config.toml
train_examples = 295000
translate = 0.06
adamw_lr_other_params = 0.0021
l1_shrink = 0.01
batch_size = 64
final_lr_fraction = 0
weight_decay = 0.01
Rows from block 6 of a small segmentation model, named by matrix and row number. Each number is 128 + 32 x the weight over its row's rms, rounded and kept within 0 to 255. All counts start at 0. Numbers have three digits each.
Before each channel's rows are labels from the 100 images, of 14976, where the channel reaches its highest value: "responds to" is what is common among them. Only what is clearly more common there than usual is listed. The data: dashed paths with two dots that lie on the same path or on different ones. In brackets: how many of the 100.
# conv: 3x3 conv (model.decb.0.0.conv.weight, 128x256x3x3, each kernel summed), inputs 43-85

responds to: short paths (100)
conv.107:128128128128128128128128128128128128128128128128128128128128128128128128128128199128128128128128128128128253128128128128128128128

responds to: many distractors (97); long paths (67)
conv.18:128128128128128128128128128128128128128128128128128128128128128128128128128128128128128128128128128128128128128128128128128128128

responds to: many distractors (76)
conv.113:128128128128128128128128128128128128128128128096128128128128128128128128128128000128128128128128128128128000128128128128128128128

responds to: many distractors (84)
conv.118:128128128128128128128128128128128128128128128128128128128128128128128128128128127128128128128128128128128128128128128128128128128

responds to: many distractors (80)
conv.8:128128128128128128128128128128128128128128128128128128128128128128128128128128255128128128128128128128128129128128128128128128128

responds to: many distractors (99); long paths (67)
conv.122:128128128128128128128128128128128128128128128128128128128128128128128128128128129128128128128128128128128130128128128128128128128

responds to: many distractors (84)
conv.54:128128128128128128128128128128128128128128128128128128128128128128128128128128132128128128128128128128128255128128128128128128128

responds to: many distractors (95)
conv.7:128128128128128128128128128128128128128128128129128128128128128128128128128128134128128128128128128128128255128128128128128128128

responds to: many distractors (88)
conv.92:128128128128128128128128128128128128128128128128128128128128128128128128128128134128128128128128128128128255128128128128128128128

responds to: dots: different paths (77)
conv.14:128128128128128128128128128128128128128128128128128127128128128128128128128128125128128128128128128128128131128128128128128128128

responds to: many distractors (99); long paths (72)
conv.103:128128128128128128128128128128128128128128128128128128128128128128128128128128130128128128128128128128128129128128128128128128128

responds to: many distractors (89)
conv.41:128128128128128128128128128128128128128128128128128130128128128128128128128128128128128128128128128128128128128128128128128128128

responds to: short paths (61)
conv.64:128128128128128128128128128128128128128128128128128128128128128128128128128128129128128128128128128128128126128128128128128128128

responds to: short paths (64)
conv.76:128128128128128128128128128128128128128128128130128129128128128128128128128128227128128128128128128128128255128128128128128128128

responds to: many distractors (81)
conv.60:128128128128128128128128128128128128128128128127128125128128128128128128128128255128128128128128128128128255128128128128128128128

responds to: many distractors (89)
conv.15:128128128128128128128128128128128128128128128128128128128128128128128128128128249128128128128128128128128139128128128128128128128

responds to: many distractors (87)
conv.12:128128128128128128128128128128128128128128128129128128128128128128128128128128255128128128128128128128128255128128128128128128128

responds to: short paths (80); many distractors (80)
conv.93:128128128128128128128128128128128128128128128125128129128128128128128128128128124128128128128128128128128126128128128128128128128

responds to: many distractors (84)
conv.121:128128128128128128128128128128128128128128128128128129128128128128128128128128138128128128128128128128128171128128128128128128128

responds to: short paths (74)
conv.83:128128128128128128128128128128128128128128128128128128128128128128128128128128155128128128128128128128128139128128128128128128128

responds to: many distractors (90)
conv.48:128128128128128128128128128128128128128128128128128128128128128128128128128128185128128128128128128128128255128128128128128128128

responds to: many distractors (88)
conv.127:128128128128128128128128128128128128128128128128128008128128128128128128128128133128128128128128128128128144128128128128128128128

responds to: many distractors (76)
conv.51:128128128128128128128128128128128128128128128128128125128128128128128128128128109128128128128128128128128255128128128128128128128

responds to: many distractors (81)
conv.125:128128128128128128128128128128128128128128128128128128128128128128128128128128128128128128128128128128128134128128128128128128128

responds to: long paths (64)
conv.13:128128128128128128128128128128128128128128128127128128128128128128128128128128128128128128128128128128128129128128128128128128128

responds to: many distractors (92)
conv.120:128128128128128128128128128128128128128128128128128124128128128128128128128128000128128128128128128128128131128128128128128128128

responds to: dots: different paths (79)
conv.29:128128128128128128128128128128128128128128128128128128128128128128128128128128125128128128128128128128128129128128128128128128128